From a checkpoint of a small contrastive audio-text model: text encoder norm layernorm_no_bias, muon at rate 0.008.
Rows from block 4 of the audio encoder of a small contrastive audio-text model, named by matrix and row number. Rows with one number belong to one channel. Each number is 128 + 32 x the weight over its row's rms, rounded and kept within 0 to 255. All counts start at 0.
Before each channel's rows are labels from the 100 clips, of 14848, where the channel reaches its highest value: "loudest band" is the band of the loudest frequency at the time of the peak; "responds to" is what is common among them. Only what is clearly more common there than usual is listed. The data: babble in 24 made-up languages, each with its own sounds, syllables and stress or tones, from a formant synthesiser. In brackets: how many of the 100, against the usual share in percent.
# convs1: first pointwise conv (encoder.blocks.4.convs.1.weight, 160x160x1, standardized in use), inputs 0-79
# convs3: second pointwise conv (encoder.blocks.4.convs.3.weight, 160x160x1, standardized in use, transposed), outputs 0-79

loudest band: 2000 to 4000 Hz (38 vs 4)
responds to: clipping (26 vs 8.1)
convs1.93 [137 155  85 109 142 168  84 115 116  96 220 113  96 116  64 157  98 182 103 128 120  44 139 189  91 162  86  96 153 144  92 142  91 138 106 161 140 127 150 129 194 131 125 169 141  80 134 116 141  88 147 184 152 110 107 109 146 108 127 133 186 135 167 130 144 170 147 142 107  58 152 172 123 130 134 145 111 150 188 255]
convs3.93 [ 52 134 145 135 160 171 106 101 119  92 124 113 182 135 101 173 105 142 215 154 118 167 151 141 143  83 119 156 120 117 129 154 115 104 116 103 110 139 143 143 205 123 110  80 119 170  52  74  78 110  90 137 119 103  89 152 153 143  92 149 124 130 136  98 102 131 177 126  94 145 138 151 146 146 146 119 178 184 146  97]

loudest band: 4000 to 8000 Hz (25 vs 9.1)
responds to: /ç/ (62 vs 23.9)
convs1.14 [146 120 177 190 120 109 126 112 164 130 126 160 109 198  92 141  88 134 131 171  92  92  62 154 124  95 130 148 121  74 136 145 175 138  77  82 174 108 123 149 164 132 111  90 126 113 100  78 123 119 127 104 185 103 173 110 133 111 153 102 161 147 116 134 137 141 108 127  21 152 194 161 108 148 150 110  96 124 173 128]
convs3.14 [154  95 115 131  59 169  83  97 144 141 109 184 106 135  95 118 140 108 131 186 129 138 118  90 142  72 135 103 172 111 140 131 145 131 112 158 134 146  78  93  93 123 120  56 132 118 103 130 109 143 165  89 110  98 103 104  88  26  97  94  83 186 115 157  48 145 126 113 114 187 138 145 125 156 153 180 102 110 112 120]

loudest band: 250 to 500 Hz (65 vs 22.1)
responds to: /ɔɪ/ (53 vs 13.3); /y/ (35 vs 16.2)
convs1.18 [165 189  75 141  55 114 158  96 102  90 148 132 101 103 109  63 107 128 167  62 110 160  95 133 255 111 184 161 148 138 145 118 120 122 125  96 118 129 117 133 113  86 112 124 147  55  90 157 146 120  91  84 133 133  90 167 128 125 173 119 128 155  88 123 104 114 142 143 142 101 156 130 146 177 136 108  92  76  87 151]
convs3.18 [113 145  94  73 160 151  80 139 153 142 151 169 137 115 167 131 145  81 150  60 100 147  95 145 185 159 122 101 128  79  84 116 113 122  94 152  88  33 125 166 176 161 106  77 180 108  88 128 164 111 120 100 142 134  49 126 125 136 149 177 160  98  93 147 105 122 108 168 187  52 166 130 143 144 118 108 109 109 199  96]

loudest band: 1000 to 2000 Hz (40 vs 3.7); 2000 to 4000 Hz (28 vs 4)
responds to: /p/ (56 vs 19.6); prosody: stress on first syllables (52 vs 25)
convs1.35 [139 139 112 145 139 168 157 127 158 191 135 192 134 130 136 103  84 126  95 175 166 138  77 151  84 124  34 136  98 123 103 143  85 122 155  87 128 154 134  62 153 138  90 128  96 159 146 126 119 152 136 143 154 172 193 107 101 146 101 135  78 137 151  76 148  90 174 152 134 113 148 113 128 124  43 152 138 127  97 171]
convs3.35 [114 130 114 119 106 114  67 138 104 141 139 117  95 111 112  74  85 143 212 171 164 127  99 115  88  86 111 166 128  85 154  28 127 110 161 132 132 103 113 100 150 106 131 119 125 136 182 123  86 136 123 154 118  99  95 140 103 188 128 117 122 143 136 102 142 147 141 180 125 126 204 115 124 147  58 100 122 134 141 140]

loudest band: 2000 to 4000 Hz (35 vs 4)
responds to: /tʃ/ (55 vs 27.5); /ʃ/ (27 vs 10.7)
convs1.38 [139 142 109 128 137 119 114 103 144 123  68 141 139 136 112  71 153 143 152 100 184 110 174  96 126 120  92  78 150 132 104 145 135 136 154  78 118 153 145 171 173 131 101 127 152 157 153 145 120 154 118  80 136 165 147 168 105  92  99  79  93 130 162  83  91 166 155 110 111 134 113 151 135 129 152  96 174 117  92 165]
convs3.38 [ 69 147 117  92 120  63 176 106 147 182 104 215 139  97 110 111 146 120 153 150 127 154  97 117  67 102 146 117  88  99 130 122 100 118 108 137  53 148 149  94 169 117 159 136 137  78 128  80 111 123  99 126  36 123  89 124 130  94  74  49 108 102 121  80 163 118  85 119 150 104 145 139 119 101 141  93 103  97  79 152]

loudest band: 500 to 1000 Hz (86 vs 20)
responds to: /aʊ/ (58 vs 21)
convs1.132 [109 107 122 129  98 121 137  74  80 110 121 106 133 185 197 131 143 158 154 136 109  88  77  89 113  90 145 114 163  81 136 107  94 130  72 106 176 117 162 142 120 119 148 163  76 126 132 123  89 163 140 109 118 120 114 104  81 147  94 147 178 204 123 103 120 168 188 114 110 149  72 190 167 150  90 131 129 108  54 113]
convs3.132 [110 135  63 147 180 125  69 147 121 143 161  73 122 148 154 109 125 103 177  80 114 147 137 113  92 192 154  94 120 115 127 110 127 101 103 127 112 167 216 147 113 119 120 125 125 155 109 130 138 134 160  72 131 121 117  61 160  60  87 139 132 140 149 114 126 107 187 179 108 100 123  93 133 149 154  61 107 106 125  92]

loudest band: 250 to 500 Hz (52 vs 22.1)
responds to: /aʊ/ (50 vs 21); /ts/ (49 vs 16.5)
convs1.6 [179 159 188 115 116  67  83 127 129  93 127 140 127 154 163 201 129 104 115 115 144 123 178 139  65  82 126 108 172 148  67 104 208 159 142 111 160 168 110 132 147 164 149 128  90 111 142 163 125 168 133 139 123 186 127 160 132  77  84 141 128 101 139 121 117 106 109 145 157  81  25 117  69 125 107 199 136 126 136 117]
convs3.6 [182 129 130 107 140 128 133 157 136 150 136 133 230 136 144  91 112 157  84  97 140  93 117 149 141 155 135 182 114 137  43 122 148 231 130 112 136 128 155  75 164 106 152 143  81 103 100 105 163  19 116 141 115 112 142 104 182  99 115  92 103 127 127  87 135 148 135 164 124 143 200 106 100 174 119 164 137 131 110 116]

loudest band: 4000 to 8000 Hz (37 vs 9.1)
responds to: reverberation (82 vs 34.5); white noise (59 vs 12.2); pink noise (35 vs 13.1)
convs1.118 [134 159 159 117 119 127 151 143  91 172  96 115 123 111 159 143 136 131 112 122 115  90  94 111  77 122 172  88 108 118  97 102 164  99 111 117 166 136 132  79 102 135 162 112 139 162 117 122 123 197 121  35 151 123 130 217  92 104 104 136 139 114 161 104 179 187 108 162 105 154 153  52 111 156 173 121 152 147 131  93]
convs3.118 [157 113 103  53 158  90 171 130 102 103 130 120 124 101  40 141 149 143  90 147 123 114 140 147 152 115 130 128  88 106  99  82 104 119 108 135 126 150 129  95 116 181 138 148 122 190 187 101 154  78 158 101 127 206 121  96 133 118 135 122 107 147 105 166  85  77 106  91 166 135  74 147 199 146 124 130 131 143  85 135]

loudest band: 500 to 1000 Hz (55 vs 20)
responds to: /ɪ/ (33 vs 15.1)
convs1.76 [128 170 133 143 155 153 133 143 171  81 117 117 147 150 104 159 146 143 154 138  75  88  99 154 117 107  76 202 114  66 123  92 132 107 115 162 111 127 127  94 158  95 162 107 124 116  93 118 114  99 183 104 112 153 166 157 125 124 130 118 172 210  15 130 120 183  83 124 114 137 167  49 170  93 125 109 116 164 162 126]
convs3.76 [ 86 106 128 148 155  73 158 113 138 136 168  77 163 138 110 132 151 176 161 132 116 114 119 181 114 114 163 168 130 182 141 183 139 120 153 103  60 183 196 124 125 127 165 137 111 163 100 144 109 121 112  74 116 157 153 126 131 131 115 115 112 170  99  90 112 115 105 170 115 139 145 138 165 119 218 167 113 110 121 160]

loudest band: 500 to 1000 Hz (68 vs 20)
responds to: /aʊ/ (58 vs 21); prosody: stress on first syllables (52 vs 25)
convs1.32 [ 84 165  87 183 133 113 133 154  71 197 133  58  96 154 163 139 126 144  90 124 141 173  68  79 126 145  78 117  88 107  72 128 127 123 137  59 152 192 159 152 125 159 164 112  79 163 154 161 159 113 176 178 136  33 113  64 144 115 146 183 121  92 142 115 119 162 134 125 120 143  83 137 175 126 150 213 138 128  98 144]
convs3.32 [129 202  78 153 155 120  95 135 245 163 182 154 119 112 141 107 163 161 138 153  99 131 128 107 163 101 125 101 116  93 107 132 107 101 113 118 147 212 110 109 103 121 140 137 145 132 122 124  95 141 113 130 144 120 127  59 145 112 115 134 115 178 138 155 178 127 149  98 140 153 122 133  96 103 107 112  79 113 158 153]

loudest band: 4000 to 8000 Hz (26 vs 9.1)
responds to: /ə/ (56 vs 21.8)
convs1.108 [143 191 148 109  98 141  85 113 129 147  99 125 129 162 117 145 130 143 144 132 135 118  48 124 140 127 138 185  99 104 117  67 126  98  45  71 144 103 149  99 164 121 169 131  93 120  85 153  97 151 147 122 123 161  92 107 179 114  91 181 126 152 126 123 103 170  89 140 126  73 150 136 135 153 111  99 136 160 145  86]
convs3.108 [115  90 134  86 126 103 155  80 104  92 123 107 129 121  94 123 106 166 178 105 104 115 111 118  96  74 114 121 100 114 109 135 109 114  35  74 120 143 141  63 119  78 130 121  92 144 113 116 104 126  80 102 133 113 102 119 144  97 137 129 132 155  80 122  66 125 149 113 150  91 135 187 129  98 142 105 160 118 136 107]

loudest band: 1000 to 2000 Hz (63 vs 3.7)
responds to: /ǃ/ (29 vs 11.1); /q/ (26 vs 9.3)
convs1.106 [134 111  63  85 167  77 104 136 155 182  37 184 161 151 153 100 105 166 100 149 133 107 133  91 141 115  64  64 225 156 148 128 152 112 129  49 165 119 139 119  62 106 190 105 147 115 118 141 112 122 146 131 161  91 142 141 131 144 174 206 123 136 128 120 147 166  97 132 114  93 146 131 119  83 147 119 144 145  86 170]
convs3.106 [ 95 153 168 112 144 123 183 142 131  94 149 134 123 136 110 132  97 143 174  82 127  60 118 191 167 122  55  96 146 163 116 184 133 187 120 160 124 128 104 111  92 137 146 125 171  65 140 121 105 134 143 171 112  79 129 117 135 113 123 154 130 143 167 199 144 145 107  95 145  90 135  96 112 136  75 143 131 126  91 121]

loudest band: 250 to 500 Hz (50 vs 22.1)
responds to: /ts/ (84 vs 16.5)
convs1.100 [156  80 207  98 107  79 118 140 146 159 124 145 127 121 152 119 136  98 130 106  33 141 180 141 191 118  83 119  81 127 175 135 118 131 144 157  85 129 153 153 122 130 145  92 128 151  99 138 152 104 136 176 148 139 108 155  76 123 135 138  87 217 136  72 139 132 115 108 146 145 103 107 109 156 199 130 158 166 166 128]
convs3.100 [134 126 113 128 149 103  78 113 132 152 106 102 171 108 170 117 131 152 157 149 139 117  75 159 152 141 119 162 110 187 146 103 145 148  97 175 162 139 109 125 110 120 152 150 180 113 139 106 104 122  82 174 143 174  69 144 130  81 139 110 166 112  80 113 109 164 129 159  85 105 152 200 151 146 119 180 108 133 171 124]

loudest band: 1000 to 2000 Hz (38 vs 3.7)
responds to: /x/ (76 vs 16.7); /u/ (34 vs 14.7)
convs1.19 [ 85 122 104 172 146 145 136 134 154 144 129 112  89 176 137 115 135 201 137 106 151 135 135 184 140 109  86 160 124 102 129  92 235 121 117 113 137 152 127 162 148 131  48 129 125 179  91 165 140 107 133 125 102 168 110 162 105 114 155 116 147 104  86 120 129 118 153 143 134 112 111 115 149 151 117 117 141  95  80 109]
convs3.19 [109  95 139  86 128 130 155 138 100 181 134 102 127 154 131 121 134 136 146 163 107  74 148  65 158 144 102 111 106  76 112 110 127 134 123 147  74 138 161 157 144 129  50 202  78 125 195 160 110 103  86 136 127  95 137 129 120 112  45 139 220 184 191 173 150 144 103 137 158 139  94  97 110 145 107  70 212 157 157 113]

loudest band: 4000 to 8000 Hz (25 vs 9.1)
responds to: /ɪ/ (36 vs 15.1)
convs1.103 [ 96  97 159 141  36  82 116  92 157 125  79 120 159 105 100 143 105 167 190 139 105 150  90 126  92 126 132 119 145 175  96 167 152 100 112 103 102 125 147  91  87 150 109 157 115 159 110 106 123 106 128 152 154 152 107  88 130 150 157 112 171 114 153 141 140 116 190 123  90 131 215  95 111 200 163 124 164 151 135 109]
convs3.103 [137 154 187 105 128 141 121 147  87 105  73 150 203 137  53  54 129  86 142 140 162  92 123  95 101 140 128 122 137 180  93 184 144 165  32 113 160  55 126 122 171  57  96  99 129 113 118 101 163 117 119 158 134 148 124 152 169 145 148 132 214 156 161 147 111 100 127 125  98 145  93 115 121 113 109  53 151  64 104 116]

loudest band: 4000 to 8000 Hz (47 vs 9.1)
responds to: /t˭/ (57 vs 24.4); /ɔɪ/ (41 vs 13.3); /y/ (39 vs 16.2); /o/ (28 vs 11.3)
convs1.107 [ 80 175 135 108 173 161 123 124 140 141 164 147 151 135 110 164  78 106 139 183  78 132  94 198 124  79 129 133 173 140 116 150 143 171  81 105 123 144 185 121 116 158 120  32 120 159 181  58  93 134  81 127 200  84  87 114 108 125 142 187  98  56  81 129 114 161 121 109  88 139 161 120 126  96 101 166 157 125 148  80]
convs3.107 [ 68  91 141 119 166 121 153  61 103 104  98 155 108 120  56  78  60 119 180 121 117 175 139 120 116 136 128 154 126 135 144 107 122 132  85 137 127 145 139 142 132 140 111 123 111 129 162 108 124 130 217 151 149 199  96 154 105 124 147 165 113  94 139 148 145 165 131 108  80 162 171  68 150 113 119 129 130  86  99  73]

loudest band: 500 to 1000 Hz (45 vs 20)
responds to: /ǃ/ (46 vs 11.1); /u/ (46 vs 14.7); /ɑ/ (45 vs 16.8); /ŋ/ (38 vs 13.2)
convs1.71 [121 145 149 179 160  90 152 125 212 220 149 118 139 104  61 115 125 112 159 152 114 102 131 134 181 123 128 149  88 142  84 129  72 104 100 118 107 127 155 167  90  98 141  50  84  87  96 146  96  72 153 110 134 142 150 110 129 108  93 136 139 118 121 109 107 116 147 140 142 139 107  81  99 102 131 174 102 206  94 112]
convs3.71 [ 71 155 161 118  93 128 180 113 184 182  98 162 135 158 122 114 175 108  91  92 137 180 164  80 136 164 107  92 126 136 146 190 146 136 134 109  57 159 185 160 121 142 137 130  67 128 158 113 122 164 159 176 122 127 149 186  70  79 141 132 152 145 123 159 164 111 104 136 152  99 163 133 118 154 162  82 137 174 176  94]

loudest band: 4000 to 8000 Hz (33 vs 9.1)
responds to: /t˭/ (64 vs 24.4); voice: child-like voice (50 vs 24.7)
convs1.125 [174 162 117  71  82 163 101  97 106 149 100 141 119 139 114  78 133 126 178 124  80  72 115 103 118 106 177  94 115 163 150 165 121  82 119 100 104 119 108  92 139 150 169 139  66 150 105 135 157 150 138 133  90 129 125  68 102  76 140 152  98 139 109 115 135 203 131  60 170 133 171 131  97 120  93 178 177 134 159  93]
convs3.125 [ 92  79 110 130 147 121 106 162  99 198  90 115 108 138  65 163 103 155 165 113 158  42 148 112 131  93  77 161 122 152 116 101 120 139 103  73 131 156 110 126 148 137  58 138 116 141 129 152 138  87 153 100 120 185 121  78  88 119 157 133 138 110 176 110 134 165 131 129  98 107  89  71 121  95 125 133 140 121 154 144]

loudest band: 1000 to 2000 Hz (71 vs 3.7)
responds to: /ǃ/ (48 vs 11.1)
convs1.145 [107 157 144 103 166 134 127 135  65 122  39  86 201 127 131  82 116 181  98 147  95  76 128 101  71  51 142  97 158 126 153 185  62 120 114 119 112 140 128 134 103 173  96 137 150 120  90 117 127  99 120  62  72 135 179 146 135 187 123 193 134 143  88 105  54 169 129 107 120 114 124  83 133 171 121 132 165 169 128  97]
convs3.145 [138  61 169 141  99 127 143 153 126 171 138 118 150 104  41 132 119 117 125 136 162 185 161 155 138 120 119 135 119 179 173 182 145 205 141 141 132 183 177 189  83  97 114 150 151  85 138  90  87 132  98 107 133 122 115 138 149 123 129 109  85 192 141 129 157 112  66 143 173 136 139 122 119 124 125  82 110 137  86 141]

loudest band: 250 to 500 Hz (45 vs 22.1)
responds to: /ɔ̃/ (47 vs 22.7); /z/ (36 vs 17.1)
convs1.67 [146 141 108  87 169 144 165 139  92  92 185  93 106 103 123 164 104 118 126 163 132  95 122 120 128 162  87 158 107  91  82  91 165 173 161 151  82 141 101 132 141 167 137 137 149  92  78 171 115  77  97 170 143 136 174  54 147 121 134 114 139 115 114 123 152 127 127 124 104 113 143 155 127 126 122 119  56  96 214 108]
convs3.67 [125 118 159  82 126 153  93 161  88 136 135 178 163 136  75 164 130 176 144 132 125  87 153  67 112  99 146 146 151 152 148  90 127 105 187 174 158 141 125 117 152 136 151 162 103 125 166 189  59 141 116 116 147 125  94 156 204 147 157 118 153 150 132 171 124 140  91 177 115 131  73 145 152 131 127 107 115 118 205 174]

loudest band: 4000 to 8000 Hz (42 vs 9.1)
responds to: /ts/ (36 vs 16.5); /z/ (36 vs 17.1)
convs1.11 [130 198 168 120  59 117 121 136 123 116 146 137 156  18  94 139 141  83 148 151 177 129 112 111 146 112 125  77 145 179 101 106 144 136  77  75 158 156 133 160 119 147 155 134 142 137 115 151 130 133 132 116 126 104 139 153 100 117 117 148 135 122 114 124 113 134 110 116  98 119 128 101 125 140 119 130 153 134 128 140]
convs3.11 [115 139 136 124 144 138 137 124 131 122  83  62  92 213 146 133 120 139 113 152 105  97  99 135 105 137  91 136 111 124 126  77 119 113 146 118 111 134 107 124 115 135 116 120 154 146 168 143 169 120 164 104 157 136 186 131 136 123 116 158  95  83 113 133 170 131 107 117  98 141 166 191  70 139 150 112  87 108 136 162]

loudest band: 250 to 500 Hz (47 vs 22.1)
responds to: /ɔɪ/ (50 vs 13.3); /y/ (39 vs 16.2)
convs1.159 [133 146 110 143 124 119  85 150 127 109 118  91 103 122 113 160  76 134 119  63 124 126 171  96  71  84 133 105 126 137  87 120 157  91 133  93  98 178 139 113 118 138 102 144 181 109 169 149 132 131 164 103  92 125 171 144 165 165  59  57 113  65  76 143 106 172 139 144 150 182 154 182 197 138 126 144  75 127  94 171]
convs3.159 [135 194 133 127  93 156 170 170 185 127 155 160 111 106 103 117 126  57 158 138  99 143 147 127 104 135 154 103 150 101 144  77  91  94 131  72 125 106 118 179 128 133 126 158  85 149 128 139 126 132  54 138  96  94 160 131 147 194 102 148 148 108 139 118 134 155  69 123 175  75  94 103 117 111 127  80 172  81  94 124]

loudest band: 1000 to 2000 Hz (36 vs 3.7)
responds to: /x/ (65 vs 16.7)
convs1.5 [116 129 204 147 111 152 109 201 130 131 123 153 111 202 100 140 124  99 119 113  75 164 168 201 173 116 141 166 118  70 214 154 130 104 147 109 168  94  92 159 100  51 137  88 137 181  78 146  85 128 153 135 177 130 109 109 127 117 128 104 112 175 163 164 149 126 146 144 112  99 146 159 100 149 130 116  93 193 114 115]
convs3.5 [146 147 128 207 143 147 145 137 115 134 102 157 194 144 137 148 145 144 122 127 164 127  73  93 121 130 115  70 102 129 132 136 178 126 133 125 137 106 142  86  69  66 125 131 197  20 145 101  99 146  88  88 142 124 131 113  82 147 116 144 150 143 123 129 113 150 134 117  78 129 140 119 148 123 128 126 111  99  83  98]

loudest band: 1000 to 2000 Hz (46 vs 3.7); 2000 to 4000 Hz (27 vs 4)
responds to: /x/ (41 vs 16.7); /u/ (40 vs 14.7); /h/ (38 vs 11.9); /oʊ/ (32 vs 12)
convs1.94 [104  91 104 141 158 116  88 131 117 176 154 166 149 149 109 124 110 211  95 148 177 122 136 140 150  86 163  71  66 104 149 175 144  97  35  79 148 125 143 121 132  85  79 133 109  59 146 169  93 129 111 139  96  98 109  82 145  95 155 142 161 124 151 122 158 125 110  66 158 119 124 106 117 124  56 167 208 144 113 106]
convs3.94 [119 151 140 170 143 121 134 158 137 185  88 119 160 121 129 103 135  86  93 123 131  97 141  65 108 126 115  84 164 122 136  73 150 110  72 102 121 104 122 101 152 164 106 138 121 103 135 150 138 105 121 161 105 157 124 147  83  38 157 144  62 123 149 208 191 132  83 188 137 147  63 170 110 136 116 161  64 135 154 177]

loudest band: 4000 to 8000 Hz (43 vs 9.1)
responds to: white noise (38 vs 12.2)
convs1.1 [ 62 154 182 120 122 138  80 124 128 143 102  67 141 174 140 133 168 102 159 143 115 159  83 192 127 110 148  61  53 131 140  91  90 110  78 158 173 162 115 110 180 120 126  76 130 119 103 163 117 152 130 146 139 114 113  95 102 132  79 144 151 106 166 113 136 106  96 118 124  91 129 189 159 142  98 106 116 115 127 191]
convs3.1 [133 114 154 196 139 128 127 109 145 133  86 126  90 131 123 162 119 134 129 121 152 168 149 141 105 100 149 152  82 108 134 167  79 123 118  80 117 138 101  92 133 183 136 173 189 114 119 149 105 170 194 130 122  57 182 111  81 131 106 120 138 110 116 124 129 166 131 167 156 141  97 134 108  98 136 163  85 164 145 154]

loudest band: 250 to 500 Hz (60 vs 22.1)
responds to: reverberation (66 vs 34.5); /z/ (47 vs 17.1)
convs1.65 [152 119 150 144 155  97 129 126  96 121 140 105 129 115 119  94 155 121 138 181 132 103 108  96 240  12 135 154 152 128  49 119 137  98 114 139 178 150 142  84 108 112  93 123 137  55 128 118 136 135 155 142 142 140 138 155 154 100 150 130 143 126  42 134 124 129 123 136  75 154 107 166 126 151 103  93  89 103 120 106]
convs3.65 [147 172 190 116 115 180  61  90 100 124 132 159 140 140  63 197 145 165 106 157 157 124 152 148 143 143 128 108 142 132 119 163 154 155  85 101 180 167 163  70 120 116 125 129  63 126 189 142 169 104  73 148 111 143 115 114 184 173  91 118 147 151 127 156 121 123 167 138 142 146 202 123 150 149 124 140  97 226 182 145]

loudest band: 4000 to 8000 Hz (86 vs 9.1)
responds to: /ts/ (64 vs 16.5); /s/ (31 vs 11)
convs1.58 [ 97 157 119 154 147 119 107  54  92 170  82 132 121  93 134 134 185 133 138 120 121 179 154 124 168 115 114 116 149 173  92 127 148 156  66 141 139  98 128 133  68 173 129 148 144 154 149 189 145 131 134 146 138 138  87 123 146 113 164 141 168 166 180 137  83 117  66 129 126 106 128  89 180 151 163 136 119 148 187 145]
convs3.58 [109 188 152  95 129 123  70  54 173  85 114 152 163 139 135 168 146 129 124 119 141 122 109 126 108 140  91  78 143 135  75 118 137 110 152 130 115 159 143 119  83 103  57 140  95 130 183 100 142 134  83  97 126 144 124 186  94 106 120 161 119 103 160 138 135 181 111 118 181 140 109 148 146 137 125 198 171 141 174  84]

loudest band: 2000 to 4000 Hz (64 vs 4)
responds to: /k/ (58 vs 20.3); prosody: stress on last syllables (52 vs 20.9); /k˭/ (48 vs 17)
convs1.86 [125 105 182 109 105 108 155 101  96 202  70  99 114 137 102 142 140 179 116 129 110 155 140  99 118 139 132  74 115 210 152 188 137 100 100  54  99 124 165 133 161 142  84  92 108 125  94 120 122 153 119 108 184  91 172 128 168 153 234 149 115  87 177 126 146 103  29 151 133 118 129 120 139 105 103 133 100 201 150 123]
convs3.86 [121 112 108  74 153 132 116 166 163  86  96 204 110 134  87 157 131 126 185  82 155 117 132 133 160 102 124 126 133 131 151  84 142 136 178 155 148 145 132 139 153 108 103 126 176 131 107 148 154 138 118 130 155 104 119 155 125 151 174 173 179 193  59 131 123  68 151 119 101 141 167 173  84 121 166 127  75 117 141 144]

loudest band: 500 to 1000 Hz (62 vs 20)
responds to: prosody: no stress (56 vs 25.4); /ɪ/ (39 vs 15.1); /a/ (30 vs 11.7)
convs1.60 [172 136 153 164 163 123 133 159 126 127 153 121 138  89 130 140 131 134  95 135 129 147 150 101 104 119 134 148 108  94 133 111 128  79 164 148 114 157 131 128 140 123 124 155 180  87 161 137 107 149 108 118  89 105 157 127  99 249  99 157 118 128 102 139 176  78 132 126 117 121 211 188 145 112 159  83  57  84  82 124]
convs3.60 [158 127 181  99 144 135 120 108 105 141 123 139 104 104 107 172 144 137  86 161 127 137 117  99 179 132 131 115 111 133 132 136 147 136 105 134 154  87  74 147 112 121  94 187  50 166 194 178 101 124 151 183 163 115  76 112 151 132 140 144 142 100 216 121  97 141 136 127 134 135 102 129  73 112  69 140 209 169 121 106]

loudest band: 250 to 500 Hz (48 vs 22.1)
responds to: /tʃ/ (70 vs 27.5)
convs1.148 [110 130 110 105 143 101 162 105 139 107  84  99 163 148 112 128 119 136 102 137 137 108 195  90 140 101 152  87 123  90  76 143 100 197 213  77 136 154 170 125 188  99 145 153 103 177 145 168 172 133 161 170  91 137 147 109 156  98 124 128 101 124 144 115 145 125 105 143 158  78 107 147 134 184 156 103 148 146 192 172]
convs3.148 [ 91 169 133 170 183 134 103 122 106 180 127  97 122 140 150  88 140  94 118 163 145 139 146 183 109  97  51 171 121 145 149 135 131 171 147 130 163  74 178 151  98 159 121 117 135 103 143  86 126 137 123 126 117 112 128  92 159 108 131 210 217 106 154 138 161 164 176 131 145 103  70 130 186 134 136 116 178 113 122  74]

loudest band: 4000 to 8000 Hz (89 vs 9.1)
responds to: /ts/ (93 vs 16.5); prosody: no stress (61 vs 25.4); /ɪ/ (42 vs 15.1); /a/ (33 vs 11.7)
convs1.12 [158 171 130 140 113 140 150 137 178  99 135 135 146 172 154 120 146  83 167  87  91 153 109 129 126 142 174  97 137 162 134 128 136 116 120 137 134 117 158 117 193 125 146 119 109 123 102 179 123 133 179 117 170  84  91 123 140  62 147  74 188 182 133  95 105 163 133 135 193 130 123 124 139 126 126  71 163 108 137 133]
convs3.12 [168 150  95 133 198 143  86  91 119 126 137 102 118  95 137 133 102 170 152 159 126 181 130 180 151 141 151 134 143 172 130 136 130 136 122 176 148 153 102 104 145 138 142 128 153 118 139  99 152 135 127 143  73 119 109 179 116  96 110 121 116  88 134  77 192  99  96 155 115 128 171 116  98 137 103  53 147 139 111 107]

loudest band: 4000 to 8000 Hz (83 vs 9.1)
responds to: /ts/ (89 vs 16.5); prosody: no stress (51 vs 25.4); /aʊ/ (44 vs 21); /a/ (35 vs 11.7)
convs1.119 [146 170  83 116 149  82 114 118 111  87 174 127 120 100  71  73 152  92 161  87  85 157 128  92  92 160 159  55 171 121 138 140 159 161 158  82 172 110 133 128 140 148 144 106 117 141 155 102 144 145 159  78 181 110  94 130 122 134 152 106 162 121 120 152  92 202 113 130 134 132 163 155 156 157 119 128 151  89 115 126]
convs3.119 [101 150  75  91 145 157 173 122  93  89 164 109 150 104 186 150 131 127 109 174 148  78  70 113 207 110 145 115 132 142 130 127 133  92 189 158 187 129 142 152 164 163 132 123 135 131 162 104  98 145 148 177 116 146 218 143  98 153 138 173 134 134 133 120 118  88 143 138 109 148 140 159 114 128  74 114 129  61 158  82]

loudest band: 250 to 500 Hz (53 vs 22.1)
responds to: prosody: no stress (53 vs 25.4); /ɪ/ (39 vs 15.1)
convs1.75 [117 161 131 136 103  94  82 123 150 155 142  84  70  96 140 129 143 154 110 174  88 140 151 133 172 106 102 101 163 117 113  96  57 119 111 210 183 134  91 128 166 150  93  85 213  89 100 192 113 126 102 111 146 158  98 123 113 113 155 161 110 133  30 155 138 112 145  96 131 132 131 194  82 165 117  99  95 124 108 164]
convs3.75 [151  34 108 127 131 115 138 108 102 155 107 117 109  92 135 117 119  86 122 131 115 114  90 138 237 164 114 147 107 156  97 123 118 120 158 178 108  10 101 111 145 143 107 134 174 147 180 162 103 123 116 143 153 180  64 122 148 114  95 185 148  93  95  78 113 162 109 156 150 157 114 108 110 125 108 164 151 101 134 117]

loudest band: 2000 to 4000 Hz (26 vs 4)
responds to: /ç/ (90 vs 23.9); /y/ (39 vs 16.2); /ɔɪ/ (32 vs 13.3)
convs1.109 [ 96 113 123 101 217 103 123 121 109 100  92 147 102 102 105 153 162  97 121 135 123 128  28 132 196 136 171 157 141 138 103 146 125 131  57 138 101 169 117 131  80 117  72 204 135 145 132 126 136 111 140 148 188 159 138 149 151 129 136 174 117 146 174 102 178 104  98 117  10 130  88 127 161  76 152 139 143 130 137 145]
convs3.109 [114  39 145 129   0 112 122 189  73 140 155 140 126  76 138 124 123 107 124 126 126  95 136 103 140 111 207 122 127 141 124 157 134 102 106 144 116 173  63 128 130 105 144 144 148 112 197 198 160 113 130 120 184 143 136 142 167 131  64 136 115 122 128 146 125 126 123 132 110 180 120 105 141 108 141 158  88 112 144 129]